Weights of a small spectrogram enhancement model: activation silu, muon at rate 0.013.
Rows from block 13, named by matrix and row number. Each number is 128 + 24 x the weight over its row's rms, rounded and kept within 0 to 255. All counts start at 0. After the name is the row's rms in percent of the matrix's.
# conv: 3x3 conv (model.decb.0.0.conv.weight, 256x512x3x3), inputs 243-251, a 3x3 kernel for each
conv.81 094 [129 129 125 113 127 118 106 127 115 117 123 150 123 119 144 132 124 145 142 129 128 127 113 112 116 108 114 131 121 116 117 126 135 131 138 140 125 116 126 120 118 142 128 116 137 147 131 130 153 124 118 144 118 126 140 137 113 132 141 119 125 139 120 134 123 117 133 126 119 129 123 117 136 143 114 126 130 113 118 113 115]
conv.82 095 [141 126 150 125 118 153 126 130 157 121 140 142 126 139 145 139 142 142 134 127 131 134 124 127 135 125 131 120 126 124 125 137 135 145 150 150 123 127 136 130 120 121 133 117 114 140 133 132 158 147 139 127 115 115 111 110 130 124 120 125 137 127 111 111 115 124 123 125 122 117 119 114 110 124 127 108 123 123 108 114 110]
conv.83 102 [138 125 121 139 137 137 123 135 140 125 138 135 135 131 125 143 135 133 127 122 131 122 130 142 126 130 146 116 136 147 146 148 140 141 145 129 135 141 128 133 132 123 134 130 127 131 143 143 124 138 132 113 130 126 147 152 139 150 150 134 138 130 109 137 123 124 146 121 121 126 112 116 129 124 132 125 110 129 105  95 115]
conv.84 099 [123 124 129 130 128 140 128 127 140 130 105  91 139 120 110 134 117 110 131 123 115 143 139 131 132 133 129 140 146 135 150 143 122 134 124 102 112 116 112 124 127 112 111 116 108 153 120  78 132 114  92 117 117 107 138 135 144 129 130 131 136 129 115 116 133 145 104 123 129 115 140 141 111 117 131 113 120 120 132 132 113]
conv.85 096 [136 120 117 148 132 115 138 131 124 124 126 123 126 121 122 126 119 134 130 125 122 133 125 130 133 128 138 124 127 134 126 138 147 125 132 133 124 127 120 120 128 129 136 142 139 125 122 154 120 118 137 125 120 129 142 137 129 129 134 128 129 136 124 149 149 136 125 139 142 113 137 134 131 134 121 130 137 121 128 126 112]
conv.86 096 [131 136 139 127 131 120 141 138 125 119 130 114 121 130 112 119 129 117 130 134 126 143 147 125 144 144 121 111 106 114  98 105 113  99 118 124 115 127 127 111 124 111 128 135 120 123 150 150 123 144 132 116 121 115 142 128 119 137 127 128 142 133 136 147 144 140 145 136 142 154 145 143 137 127 126 135 124 138 127 108 128]
conv.87 098 [138 133 128 136 132 134 124 122 135 112 118 125 119 126 131 104 121 124 116 124 127 126 133 136 125 128 126 119 123 121 136 121 101 145 143 130 139 156 155 113 127 135 110 122 128 135 124 118 109 114 135 119 112 136 130 113 106 125 125 129 125 129 136 111 113 105 119 125 132 112 126 141 112 116 120 132 137 150 131 135 139]
conv.88 097 [127 132 121 128 126 114 126 118 114 147 148 148 136 145 138 118 131 126 117 122 114 112 123 118 121 131 123 138 127 152 135 123 147 129 124 145 133 117 127 142 126 134 156 138 137 132 130 120 119 133 136 101 121 133 120 137 140 116 125 132 113 114 122 133 127 142 140 130 146 123 110 121 147 139 162 130 117 145 129 112 132]
conv.89 105 [134 125 133 126 121 127 127 119 123 128 125 137 113 119 123 124 122 123 120 122 141 123 115 129 144 124 128 112 111 117 122 131 147 111 120 138 124 124 112 127 142 122 130 146 125 116 117 147 134 129 147 138 126 135 138 121 120 140 125 131 140 133 136 151 148 141 145 139 126 129 126 115 135 122 120 152 132 125 137 120 120]
conv.90 095 [153 147 131 140 134 125 125 114 110 137 126 136 107 120 140 105 120 142 134 120 140 129 119 143 124 114 135 116 124 128  92 110 136 111 119 136 132 138 148 119 137 141 111 126 125 115 121 124 103 122 145 113 123 146 141 127 114 152 137 136 138 130 144 132 133 132 121 122 131 119 111 116 134 123 113 122 109 105 134 118 109]
conv.91 083 [140 131 142 134 127 136 127 118 130 122 124 130 138 133 127 121 130 126 128 133 138 143 139 133 139 130 128 123 134 124 123 124 118 131 142 143 122 123 109 127 127 110 136 131 114 149 153 145 127 144 141  97 111 109 139 118 101 169 143 119 146 116 100 137 138 123 147 151 130 132 130 107 115 118 111 122 127 116 124 123 122]
conv.92 092 [118 118 132 124 114 127 127 115 132 126 134 112 135 136 119 118 112 106 104 118 144 111 123 142 122 121 123 125 122 116 138 148 154 129 134 140 127 128 127 134 136 132 120 120 120 112 126 135 112 119 116 132 138 127 144 126 131 131 122 135 103 107 120 144 134 124 140 134 117 123 111  82 138 130 120 141 141 121 133 135 110]
conv.93 094 [130 122 108 132 127 117 137 142 141 110 114 136 119 116 129 136 129 138 132 123 115 129 124 119 126 125 128 116 122 118 124 128 112 139 131 110 165 158 149 131 134 135 119 125 131 131 124 103 128 131 124 131 126 130 133 121 119 103 112 112  98 119 119 114 120 121 123 121 112 137 128 125 131 128 127 123 125 122 139 141 134]
conv.94 092 [145 123 147 141 126 152 127 132 166 133 131 121 122 120 107 114 118 102 138 148 128 126 137 121 130 141 122 118 143 139 102 128 118 108 134 127 132 121 108 115 106 107 128 117 131 126 128 120 155 149 124 127 130 105 122 122 118 151 161 148 146 151 133 119 129 129 125 132 133 112 125 129 132 137 128 143 146 133 133 131 117]
conv.95 094 [126 133 138 128 127 143 132 128 148 110 129 136 118 130 134 115 128 134 125 133 138 141 134 136 140 131 131 110 121 134 109 104 109 113 110 112  96 121 132 107 127 131 105 121 131 143 129 119 137 125 120 151 138 146 134 142 137 113 118 114 115 124 121 129 133 132 135 129 122 143 132 132 123 116 123 112 107 111 118 110 111]
conv.96 099 [130 133 134 140 125 123 137 125 109 137 126 121 147 138 120 145 147 129 124 121 114 145 126 113 142 129 114 118 113 124 117 120 138 131 123 136 104 104 128 105 112 136 123 127 146 155 152 124 149 147 122 133 131 116 152 154 146 134 144 131 120 136 128 163 164 148 139 134 132 122 111 119 137 147 136 126 137 129 110 117 121]
conv.97 109 [147 140 139 160 147 142 159 141 136 121 120 118 120 129 130 110 127 124 133 121 129 144 133 148 136 128 139 130 122 110 125 120 111 109 111 111 130 129 119 124 123 116 132 133 128 110 122 136 109 119 148 114 119 158 136 126 113 134 131 123 120 123 124 113 133 141 109 134 137 115 142 146 121 133 138 106 126 135 106 126 139]
conv.98 098 [120 123 124 121 130 129 126 138 129 126 133 127 116 125 114 128 135 122 118 117 131 123 118 129 148 132 132 130 133 116 122 134 115 130 137 121 118 124 138 117 121 138 125 124 140 131 123 125 118 119 128 129 136 145 144 136 115 150 152 138 132 131 116 128 123 138 130 133 136 133 137 134 133 125 137 135 131 142 139 127 123]
conv.99 093 [149 133 132 147 137 138 107 102 108 140 136 137 120 123 114 128 130 114 147 143 127 132 126 120 140 132 125 131 134 146 145 140 150 131 119 121 107 112 117 115 121 128 138 151 144 150 150 122 131 135 112 120 127 109 141 121 129 128 115 134 119  96 112 139 120 115 126 114 124 132 120 139 139 119 126 122 105 114 130 115 122]
conv.100 106 [150 136 133 128 123 125 145 126 123 111 117 106 136 130 119 130 119 110 133 154 149 139 157 144 144 148 134 123 118 114 132 120  98 126 128 120 117 132 146 126 129 139 128 133 143 116 136 140 113 137 136 134 139 122 110 120 136 133 144 155 124 139 154  88 104 115 111 127 134 116 124 128 106 119 133 131 151 164 112 137 148]
conv.101 099 [116 127 125 127 139 149 129 125 136 139 135 143 138 125 135 136 127 132 129 126 125 128 118 124 123 117 120 115 125 144 102 115 129 107 118 130 124 133 122 129 134 120 135 143 135 119 117 137 120 125 148 128 128 147 133 133 137 127 127 125 117 119 124 128 137 117 116 127 113 119 128 108 153 143 132 138 130 125 125 129 134]
conv.102 105 [129 118 139 127 107 130 132 111 129 104 115  97 115 127 103 132 135 113 124 123 135 135 129 135 118 113 124 107 108 110 124 116 110 141 124 110 117 142 132 112 135 125 111 122 111 107 125 131 123 122 112 143 124 108 131 107 124 125 112 137 126 108 133 132 117 128 125 119 142 128 113 125 125 104 102 142 126 122 138 120 119]
conv.103 106 [121 135 127 141 140 124 150 142 133 132 117 118 123 112 108 126 123 119 137 131 132 137 122 124 123 112 122 128 113 110 113 108 119 110 121 138 138 128 140 144 134 145 146 136 146 146 139 133 155 145 139 143 133 130 106 115 121 113 127 132 126 141 150 127 128 109 126 126 112 130 138 133 126 132 129 121 125 120 137 133 124]
conv.104 096 [138 125 144 127 100 128 113  88 131 133 129 128 117 118 112 116 123 109 124 123 146 124 105 124 125  91 109 119 129 105 115 122 106 126 123 111 130 126 117 136 127 118 142 131 117 136 101 148 143  96 154 132  88 160 119 122 112 121 129 125 115 121 123 127 119 135 125 116 125 112 113 125 117 118 136 120 115 135 136 115 138]
conv.105 101 [125 122 116 133 133 129 143 139 134 141 124 132 118 120 126 114 129 139 143 143 128 141 133 110 131 119 101 123 137 117 103 124 114 115 130 126 132 140 141 135 138 140 122 133 139 125 116 127 128 117 136 123 110 124 130 144 138 114 138 142 134 142 134  90 102 117 106 120 132 125 144 148 111 120 117 129 141 141 121 139 144]
conv.106 097 [114 126 124 104 116 114 115 115 111 125 126 131 120 117 126 126 120 130 135 136 132 148 141 137 140 123 117 146 143 137 146 147 142 139 160 167 142 129 124 122 112 112 121 121 131  90 103 104 121 127 121 140 130 117 130 114 119 124 119 119 114 120 119 120 108 104 133 119 105 147 137 118 119 126 131 118 127 130 132 142 127]
conv.107 102 [145 135 126 141 127 132 145 132 144 133 126 137 146 131 140 136 121 125 132 127 137 141 124 127 127 110 115 152 136 123 137 135 131 125 132 138 113 120 120 124 122 117 132 125 124 125 125 126 122 115 109 135 118 124 144 122 137 131 111 124 125 105 114 132 130 131 119 123 124 121 129 129 133 127 125 116 121 121 101 115 112]
conv.108 103 [119 125 138 123 120 142 141 125 146 118 121 135 133 126 126 128 129 127 121 119 128 133 126 135 136 128 141 136 128 131 141 130 130 116 117 121 130 128 128 114 121 123 122 134 130 114 136 114 108 130 119 130 139 133 132 116 110 145 137 135 145 143 142 131 123 119 132 130 128 150 147 141 144 134 118 150 142 121 134 132 118]
conv.109 104 [115 108 130 124 124 136 148 148 142 117 125 137 128 125 141 144 135 146 114 109 107 129 132 128 128 137 133 134 136 139 139 135 139 139 138 145 124 118 114 126 121 129 125 116 129 138 115 111 133 116 121 138 124 132 132 132 132 133 125 120 144 134 123 115 120 119 137 141 126 150 154 134 124 124 125 108 116 114 125 136 137]
conv.110 103 [120 123 143 118 109 114 131 122 118 111 102 105 123 125 124 134 140 134 125 107 104 123 113 105 132 133 126 135 126 127 141 137 141 136 136 139 120 127 111 119 123 115 129 131 120 129 112 118 135 115 114 121 113 118 116 128 155 132 128 138 138 125 127 119 135 161 129 131 143 130 128 130 123 135 158 120 120 137 115 108 126]
conv.111 086 [129 130 121 128 133 128 125 141 129 130 139 146 131 137 141 113 128 141 126 116 113 120 116 113 101 109 110 133 118 127 123 112 120 103  98 114 131 125 141 142 136 145 139 133 144 133 140 128 151 150 130 165 154 118 136 144 147 128 135 135 125 129 127 136 139 145 134 129 135 140 130 126 117 110 124 144 132 135 142 130 123]
conv.112 100 [122 138 109 135 147 122 116 124 110 124 139 157 120 133 139 112 122 126 130 127 133 143 134 134 137 134 136 150 138 137 110 114 119 132 130 123 128 119 112 141 129 114 146 139 120 113 122 140 120 138 150 114 122 122 144 134 129 120 125 132 112 121 129 142 131 124 132 122 120 116 107 101 137 128 139 129 120 130 123 114 119]
conv.113 099 [115 136 134 113 137 138 112 128 133 118 121 122 118 120 122 124 116 114 118 117 119 125 114 119 128 111 131 135 130 133 113 120 120 128 134 123 128 113 120 134 121 128 134 114 121 111 122 135 127 135 141 125 121 127 115 126 131 127 126 119 125 121 113 114 128 126 126 126 122 140 138 137 130 135 142 134 133 134 122 122 121]
conv.114 102 [118 137 139 117 138 142 122 135 138 126 134 133 124 126 131 113 110 127 130 148 141 118 131 121 135 135 125 123 107 109 135 120 124 125 112 124 122 146 147 127 150 156 130 148 152 122 123 139 122 123 132 126 128 130 125 122 122 119 108 114 103 102 117 118 120 120 122 117 118 131 115 109 132 125 132 122 114 125 118 105 119]
conv.115 102 [139 136 136 131 128 124 136 130 133 132 129 134 124 121 122 116 117 117 110 127 138 131 132 132 137 132 127 149 138 133 134 126 128 123 114 112 117 118 130 122 123 129 124 125 124 115 114 124 120 117 123 130 127 124 146 141 131 118 124 122 111 121 121 127 131 145 106 105 122 117 117 127 133 129 138 112 117 126 115 122 127]
conv.116 098 [131 149 125 131 151 129 128 147 126 130 128 134 111 117 128 107 117 125 145 144 142 132 125 124 134 127 131 132 129 128 122 132 135 105 107  99 128 128 134 133 133 133 137 140 140 131 139 127 117 123 103 121 128 121 122 121 129 123 119 132 125 119 132 115 114 109 113 117 121 123 127 136 107 118 120 102 106 113 117 124 132]
conv.117 108 [136 136 136 129 140 132 130 152 143 134 133 130 137 131 131 134 129 135 123 141 134 111 140 131 116 144 128 125 126 119 136 127 118 119 116 115 129 113 117 138 120 128 145 120 124 135 129 130 132 132 118 138 144 111 126 140 138 123 136 139 114 128 137 127 137 129 118 127 117 117 125 116 121 143 140 117 133 135 129 124 124]
conv.118 098 [145 150 118 144 149 112 136 149 120 132 131 134 128 122 137 131 116 141 148 144 124 149 146 130 135 143 139 138 131 122 119 119 110 117 117 107 123 120 118 134 121 125 133 117 129 139 138 136 141 143 131 134 144 142 130 123 120 121 134 128 127 142 134 113 109 112  99 106 113 114 122 125 129 124 119 123 128 124 125 129 129]
conv.119 102 [155 146 136 151 146 136 129 125 114 120 129 125 114 125 129 113 127 134 149 149 121 137 137 113 143 141 114 115 118 119 118 110 101 115 119 109 131 136 130 132 145 131 137 151 138 135 135 138 121 122 122 103 104  94 134 142 134 144 148 134 141 141 124 148 136 147 148 136 144 132 116 113 149 136 129 149 133 127 131 114 111]
conv.120 095 [133 104 110 148 127 128 142 131 120 125 119 111 128 130 138 127 124 137 137 128 128 114 120 128 112 121 121 131 138 146 124 116 128 127 124 135 118 124  99 125 129 100 117 134 122 129 113 101 130 110 105 142 122 116 142 132 150 142 119 120 151 139 140 124 124 115 118 124 127 114 125 135 129 137 134 130 132 125 132 144 142]
conv.121 097 [143 161 142 139 143 119 121 116  93 140 129 139 123 119 129 111 109 118 137 152 144 123 135 123 110 123 114 107 106 122 103 109 128 136 137 135 119 110 125 119 111 121 129 134 144 128 161 170 138 150 147 142 127 111 108 121 119  99 115 108 137 148 131 134 126 114 135 131 122 129 127 123 110 127 129 117 122 117 163 163 145]
conv.122 090 [109 122 130 111 127 136 109 126 134 132 138 137 135 142 146 120 131 143 130 109 114 136 134 143 130 149 162 153 134 150 157 135 142 140 130 147 141 127 125 115 104 119 118 105 124 124 127 126  97 123 134  87 122 139 130 144 132 113 125 119 116 129 124 134 139 140 114 126 121 125 142 138 123 109 112 124 121 119 133 127 108]
conv.123 097 [128 149 128 116 130 121 122 124 119 132 143 143 136 142 132 134 140 133 142 131 142 135 124 135 131 121 128 119 122 108 121 117 101 123 125 119 119 134 123 111 133 129 108 125 125 113 124 153 129 120 154 135 118 151 119 125 120 133 125 112 125 116 102 134 121 139 129 115 125 134 120 120 143 134 141 133 127 141 112 108 123]
conv.124 092 [122 132 125 120 136 135 116 129 127 147 141 140 133 134 133 121 127 121 148 138 125 149 142 130 133 128 124 143 140 143 120 113 118 125 125 132 138 132 125 153 142 127 152 141 133 125 122 119 132 124 120 126 114 116 143 148 166 126 130 148 128 130 138 130 123 125 117 111 113 122 117 117 135 139 145 115 109 114 124 115 117]
conv.125 107 [ 99 140 128 103 144 126 107 145 125 128 150 143 123 140 130 127 136 128 118 154 137 128 158 126 131 157 127 147 141 146 123 123 133 124 134 145 149 134 125 153 133 124 145 134 131  79 145 161  77 147 151  93 150 128 123 116 115 115 115 127 122 132 141 115 121 139 117 114 130 129 128 154 116 110 137 132 125 148 140 133 156]
conv.126 094 [123 129 128 128 127 119 119 121 114 124 118 131 143 142 141 140 151 150 106 133 128 120 138 131 118 130 118  99 104 127 120 111 124 124 121 134 137 129 136 123 124 133 129 135 142 127 145 108 126 152 119 137 149 112 155 126 120 150 114 112 155 118 111 112 117 112 131 138 139 146 134 133 109 102 101 142 115  97 147 117  97]
conv.127 106 [143 142 143 142 134 134 150 133 130 126 120 128 133 127 121 130 129 115 133 128 129 127 124 126 132 126 134 140 143 121 133 136 114 125 121  99 134 134 110 119 123 100 129 133 108 136 131 130 137 130 133 133 120 122 141 135 140 142 131 136 126 115 127 141 138 137 124 134 134 111 126 133 154 149 128 131 135 124 118 133 132]
conv.128 094 [110 126 119 111 128 116 114 131 114 124 116 130 128 129 137 138 136 134 123 126 136 113 126 138 108 118 130 142 131 124 139 125 120 113 111 116 130 127 127 132 121 127 142 128 138 115 113 130 104 113 138 119 136 155 128 123 110 119 114 107 112 112 109 136 139 123 129 133 127 120 133 130 120 113 118 121 121 118 127 134 133]
conv.129 100 [112 114 121 123 126 134 122 118 123 118 124 114 111 122 110 123 139 135 107 118 119 111 124 127 115 127 128 132 130 128 129 124 113 127 107  89 129 133 138 123 131 147 128 136 146 134 128 116 130 128 115  84 100 107 139 142 135 146 136 132 129 105 102 145 145 134 136 130 124 142 123 116 153 149 135 140 130 118 121 106  98]
conv.130 108 [145 146 127 145 144 120 129 134 114 132 133 139 131 125 146 127 128 162 130 129 128 117 129 137 115 131 144 132 142 143 132 128 123 141 142 135 117 114 116 129 114 112 123 105 112 147 154 138 110 119 115 105 111 105 129 136 122 128 148 127 131 149 123 123 146 135 109 132 117  93 108  89 113 119 110 117 133 119 132 146 130]
conv.131 104 [159 136 135 132 118 112 144 136 120 114 115 119 122 131 132 119 129 130 133 141 142 118 138 141 122 142 141 120 121 103 136 129 110 133 123 107 138 121 134 143 124 131 134 128 143 130 120 159 119 106 126 142 133 137 123 135 131 135 144 141 122 123 113 125 116 108 136 117 114 144 123 117 117 132 138 120 132 143 120 119 119]
conv.132 102 [127 135 151 127 128 141 142 142 138 123 131 138 117 118 124 113 116 121 147 149 147 130 131 123 120 121 113 133 131 126 120 135 144 112 121 136 105 113 125 105 119 129 106 116 122 129 150 161 121 126 123 113 124 113 136 128 115 126 129 125 115 126 124 140 146 132 129 136 133 116 121 132 124 126 129 131 136 137 120 138 139]
conv.133 105 [150 128 109 139 117  93 139 115  92 112 129 128 117 128 130 124 129 134 122 128 125 134 137 123 133 134 121 121 126 134 134 139 140 119 133 133 123 127 135 122 131 139 131 144 154 154 142 138 146 127 122 148 121 110 119 115 131 137 133 139 134 137 139 139 112  99 144 119  99 149 132 112 144 124 131 138 122 120 147 132 114]
conv.134 103 [135 112 132 138 119 150 146 127 151 121 130 123 127 130 132 112 122 137 122 126 124 127 129 126 128 128 127 144 160 144 141 149 132 132 123 110 138 127 133 128 108 113 120 104 110 163 138 141 141 110 119 131 110 130 112 136 139 113 144 143 124 142 140 119 123 119 121 128 132 146 151 155 122 137 123 118 138 134 113 121 124]
conv.135 095 [115 118 121 117 113 124 125 116 131 113 114 125 130 127 133 151 141 141 127 138 142 122 131 135 142 144 153 129 134 120 122 132 129 102 116 128 141 148 128 129 145 137 126 143 138 104 120 116 107 132 127 101 137 138 124 123 135 133 126 129 122 126 140 106 121 136 116 133 145 127 137 134 126 127 131 120 121 132 119 132 139]
conv.136 101 [108 102 134 112 113 125 119 131 138 118 118 130 131 126 131 128 122 127 109 129 164  97 116 138 102 123 141 133 111 118 137 120 121 137 129 125 141 128 119 132 122 119 134 118 121 142 162 178 130 149 153 120 135 134 129 114 115 130 111 107 116 115 115 122 136 131 136 145 137 121 137 138 126 122 120 135 120 115 126 122 126]
conv.137 104 [141 142 146 132 130 130 135 122 118 129 124 135 134 125 135 151 141 141 118 138 139 113 137 134 133 150 149 139 115 110 155 134 119 134 134 126 134 130 142 124 129 144 125 129 135 143 132 133 132 130 127 156 157 146 110 121 122 114 131 137 105 125 130 125 147 143 112 130 127 104 124 128 114 131 119 116 130 121 120 133 127]
conv.138 092 [132 120 102 130 123 106 146 139 120 125 122 119 131 127 127 131 132 138 115 119 114 122 129 124 130 142 141 136 130 125 156 140 117 133 128 112 138 145 141 121 128 130 108 121 135 121 113 134 118 116 141 118 120 137 123 127 128 127 122 118 125 124 125 127 126 140 124 118 124 128 121 123 132 122 131 124 120 136 126 124 142]
conv.139 100 [120 124 130 111 124 136 113 122 128 130 124 129 133 127 130 130 125 125 143 134 137 131 109 115 133 106 112 129 127 117 144 147 136 127 129 122 121 124 128 127 136 130 150 146 126 129 138 147 111 111 119 132 132 149 124 137 137 120 128 123 134 144 136 120 117 118 124 125 130 135 145 150 123 123 125 120 118 120 128 127 127]
conv.140 104 [ 99 115 130 119 114 113 139 123 118 124 139 140 135 145 137 133 141 128 111 119 124 133 128 128 142 126 122 135 135 125 126 126 109 134 128 101 122 125 135 116 124 120 116 125 116  94 106  96 114 121 132 120 121 143 174 166 155 128 120 115 121 112 119 140 131 129 131 116 123 131 111 120 140 127 124 138 126 128 142 130 131]
conv.141 105 [137 128 115 134 130 119 136 141 141 110 123 128 114 134 147 119 140 152 115 112 128 114 107 130 121 107 131 141 132 142 132 130 133 140 139 129 119 118 112 118 120 112 135 131 129 146 136 116 119 127 118 122 126 127 120 120 127 132 127 124 133 122 109 102 109 123 103 115 131 112 130 148 126 118 126 139 134 134 135 134 123]
conv.142 100 [122 140 129 123 139 134 125 123 111 106 103 128 112 103 130 127 109 132 140 135 141 131 131 137 122 119 115 120 125 124 114 117 110 109 123 127 116 120 125 127 137 130 120 135 127 145 149 133 145 145 138 161 147 131 124 124 131 108 108 120 126 128 136 135 127 123 132 130 124 124 126 120 123 115 120 122 123 131 130 132 136]
conv.143 093 [135 136 129 131 131 121 120 127 116 138 133 143 122 122 142 114 115 136 122 134 127 121 136 132 113 129 128 125 122 131 139 137 142 127 131 132 143 128 127 140 128 135 128 125 135 119 123 102 135 130 112 137 131 106 108 133 152 119 133 146 132 136 150 110 125 122  99 111 104 118 129 111 120 125 138 135 128 127 138 129 119]
conv.144 096 [148 133 137 146 131 136 140 119 130 115 123 111 126 134 117 131 143 127 138 130 111 123 113 114 131 118 131 122 115 117 114 113 111 114 116 118 114 133 140 119 130 121 121 130 122 139 130 117 124 108 105 116 103 105 152 155 148 143 138 129 136 128 118 158 145 143 136 131 134 124 115 110 141 141 144 108 115 122 108 110 116]
conv.145 096 [144 149 120 127 124 109 126 124 123 122 125 129 107 121 134 107 126 138 116 124 117 114 119 119 126 126 125 130 132 128 119 122 115 130 136 139 131 131 144 131 129 137 141 135 135 116 142 133 114 138 141 115 141 163 129 120 119 123 119 111 139 121 102 132 120 122 122 113 111 129 117 114 109 107 132 119 125 136 127 120 119]
conv.146 100 [117 107 104 126 134 122 125 140 118 134 149 119 134 143 120 124 124 107 104 121 142 109 123 130 125 131 119 136 128 115 120 118 112 116 123 124 120 122 127 125 131 135 131 137 142  95 117 142 116 134 132 120 140 125 159 126 112 150 127 124 121 124 132 145 139 143 128 120 126 118 108 110 142 125 131 125 114 121 129 120 119]
conv.147 102 [137 128 135 127 115 125 104 108 124 144 139 125 124 131 127 128 132 126 127 121 110 143 138 137 140 139 151 124 123 116 111 117 137 106 108 130 136 121 123 156 132 135 154 125 125 119 122 105 120 134 115 138 163 146 122 124 132 128 130 138 105 107 118 124 122 122 118 118 122 118 117 118 105 114 132 129 137 137 127 119 110]
conv.148 094 [123 124 144 106 121 147 128 138 155 136 135 137 131 133 129 137 133 118 131 138 134 128 153 142 126 151 138 129 135 130 125 122 118 114 107 110 111 123 131 115 129 137 103 120 121 167 165 152 139 155 144 121 153 144 121 113 121 137 118 126 137 127 142 141 136 126 141 139 137 133 139 135 121 131 125 136 143 132 102 120 122]
conv.149 108 [119 136 122 112 125 122 108 122 126 116 127 127 122 136 127 131 141 122 119 117 119 116 113 122 123 117 125 117 121 129 133 130 133 136 120 125 131 115 120 130 119 120 128 123 125 132 134 135 126 122 130 119 117 134 123 136 143 143 147 147 136 130 130 142 127 133 119 107 116 104 102 119 150 132 138 148 120 123 129 100  99]
conv.150 102 [118 135 128 140 147 129 135 140 119 128 123 134 129 127 132 128 141 145 114 119 126 116 121 130 125 123 119 140 138 130 137 121 105 118 120 118 120 116 122 130 127 127 119 117 118 133 134 138 114 121 146 136 140 159 145 152 124 133 133  99 125 123 100 120 120 102 139 134 106 135 130 105 128 136 120 121 127 121 136 131 131]
conv.151 103 [144 138 139 137 139 140 124 125 133 118 117 125 137 126 136 137 117 130 126 132 128 134 133 128 125 120 107 106 107 100 102 113 111 111 125 130 100 115 111 111 120 115 119 136 130 132 128 130 131 129 133 137 134 132 111 105 115 145 137 130 129 128 124 114 110 103 123 123 122 111 118 121 108 122 119 134 144 131 107 124 118]
conv.152 094 [148 141 128 133 128 113 107 126 121 141 137 122 136 125 117 141 119 120 130 135 135 108 112 117 114 110 117 103 115 125 109 125 121 143 159 147 113 113 112 135 129 127 150 142 131 144 146 128 139 144 131 116 127 132 142 124 119 119 126 122 102 123 118 131 124 138 124 128 143 105 113 129 109 111 131  94 108 124 106 126 126]
conv.153 099 [135 119 124 123 112 116 130 124 130 130 133 123 130 129 119 128 137 136 122 126 130 123 125 128 125 134 142 120 117 123 145 142 134 155 137 118 129 124 115 132 129 130 131 134 138 135 127 113 127 120 107 131 136 132 123 128 127 126 122 115 126 103  84 127 135 116 120 126 110 130 126 104 141 138 114 146 134 109 135 124 108]
conv.154 109 [130 135 140 122 131 135 120 131 139 121 118 122 127 118 113 128 117 112 120 117 126 119 119 126 117 122 130 140 137 134 105 105 101 117 123 123 131 126 124 128 116 118 139 118 112 141 148 140 128 139 137 118 121 128 143 136 124 126 137 131 104 110 106 140 137 129 131 131 141 120 122 136 130 128 120 138 137 129 117 111 112]
conv.155 103 [148 127 125 151 137 138 134 125 123 138 135 140 124 124 136 114 118 130 141 131 129 127 122 122 116 115 111 128 134 126 118 117 115 126 126 120 124 140 126 133 142 135 132 136 135 132 127 132 132 124 137 141 130 133 118 123 115 113 119 107 116 114 106 128 124 106 136 137 121 126 135 132 131 118 107 139 129 117 154 144 129]
conv.156 097 [145 138 137 141 134 127 140 125 118 130 135 121 118 120 115 122 119 120 136 116 114 134 120 120 142 137 127 130 122 130 132 122 132 120 108 113 148 138 129 137 137 137 135 136 136 148 134  99 147 138 111 150 145 120 119 121 121 128 125 125 134 121 122 127 114 124 131 112 120 140 122 129 126 115 116 146 130 128 146 129 124]
conv.157 094 [140 135 135 132 121 117 135 124 118 122 125 122 125 130 134 121 125 132 117 120 137 122 117 128 131 128 134 154 147 134 145 143 134 121 125 131 113 126 133 116 129 137 101 115 132 107 124 164 101 107 134 144 139 148 141 122 100 126 118 106 124 127 126 133 122 124 118 115 129 126 118 128 114 106 102 128 116 119 128 118 126]
conv.158 096 [137 148 108 128 132 104 125 126 116 133 124 141 118 117 143 116 115 132 121 145 161 114 137 149 106 127 137 134 133 149 133 129 151 122 131 154 130 102 126 134 117 136 124 110 123 141 132 132 125 127 135 115 136 144 131 124 108 137 125 115 131 135 141 130 126 121 122 113 108 127 118 115 118 113 118 131 124 134 131 135 151]
conv.159 097 [135 129 119 129 134 133 124 136 133 123 125 128 131 121 116 142 119 105 116 129 129 129 129 124 137 123 114 112 125 131 118 123 129 106 101 111 124 103 115 128 108 112 143 126 127 162 151 135 155 151 133 170 165 142 103 123 121 103 119 118 124 139 139 122 119 106 119 130 126 127 140 133 120 124 126 123 125 118 121 129 129]
conv.160 103 [160 169 146 133 142 134 139 142 139 112 113 129 140 132 128 148 140 127 140 140 144 138 133 137 121 121 133 140 125 111 130 131 125 120 128 126 130 115 118 133 108 119 137 115 123 115 105 111 123 124 130 127 129 129 126 125  95 119 110  96 125 126 128 125 158 153 108 126 119 117 140 139 118 120 118 119 129 125 118 134 135]
conv.161 103 [135 101 133 147 106 138 151 107 137 139 150 130 128 135 106 134 137 108 139 127 159 144 123 156 151 124 156 148 136 139 119 113 123 118 118 126 125 123 134 119 122 122 118 129 124 122 121 142 133 130 150 143 126 137 135 128 121 134 129 125 132 132 127 124 131 146 115 110 134 120 120 144 124 134 146 121 125 141 121 132 137]
conv.162 111 [ 68 125 175  73 128 189  78 129 204 147 130 106 148 136 109 130 117  88 110 129 162 114 131 176 101 113 161 152 122 124 145 110 114 149 115 125 139 116 101 136 113 102 142 117 101  57 116 147  64 132 188  62 140 217 116 104 133 118 100 125 126 112 137 122 132 148 126 134 152 149 168 189 127 118 131 126 117 125 136 130 138]
conv.163 100 [100 125 126  98 127 123 108 135 129 156 135 140 153 132 133 141 123 134 118 136 125 133 140 129 113 120 120 148 142 138 144 142 144 132 139 144 126 122 115 127 118 120 144 132 119 107 123 143 112 137 144 122 145 144 134 131 144 131 129 139 123 116 122 138 147 143 119 129 134 130 144 151 136 149 152 132 138 142 114 116 120]
conv.164 101 [132 130 128 132 128 132 143 122 129 134 132 137 131 131 135 123 127 127 133 129 143 131 122 127 124 117 122 136 135 129 140 129 115 158 146 127 134 120 114 133 121 105 133 133 121 116 134 144 125 143 154 103 117 139 124 122 139 126 119 124 150 137 126 141 141 143 125 128 129 132 140 139 119 131 152 119 116 122 157 145 133]
conv.165 102 [164  91 141 144  78 131 147  82 143 109 134 113 125 152 131 126 143 116 148 102 110 146 109 124 141 112 132 133 122 108 144 136 120 162 150 132 146 134 113 150 143 115 135 131 104 162  96 117 145  86 125 126  86 130 110 109 130 133 125 138 133 122 132  98  86 138 124 113 153 125 117 144 113 108 125 137 132 142 134 126 127]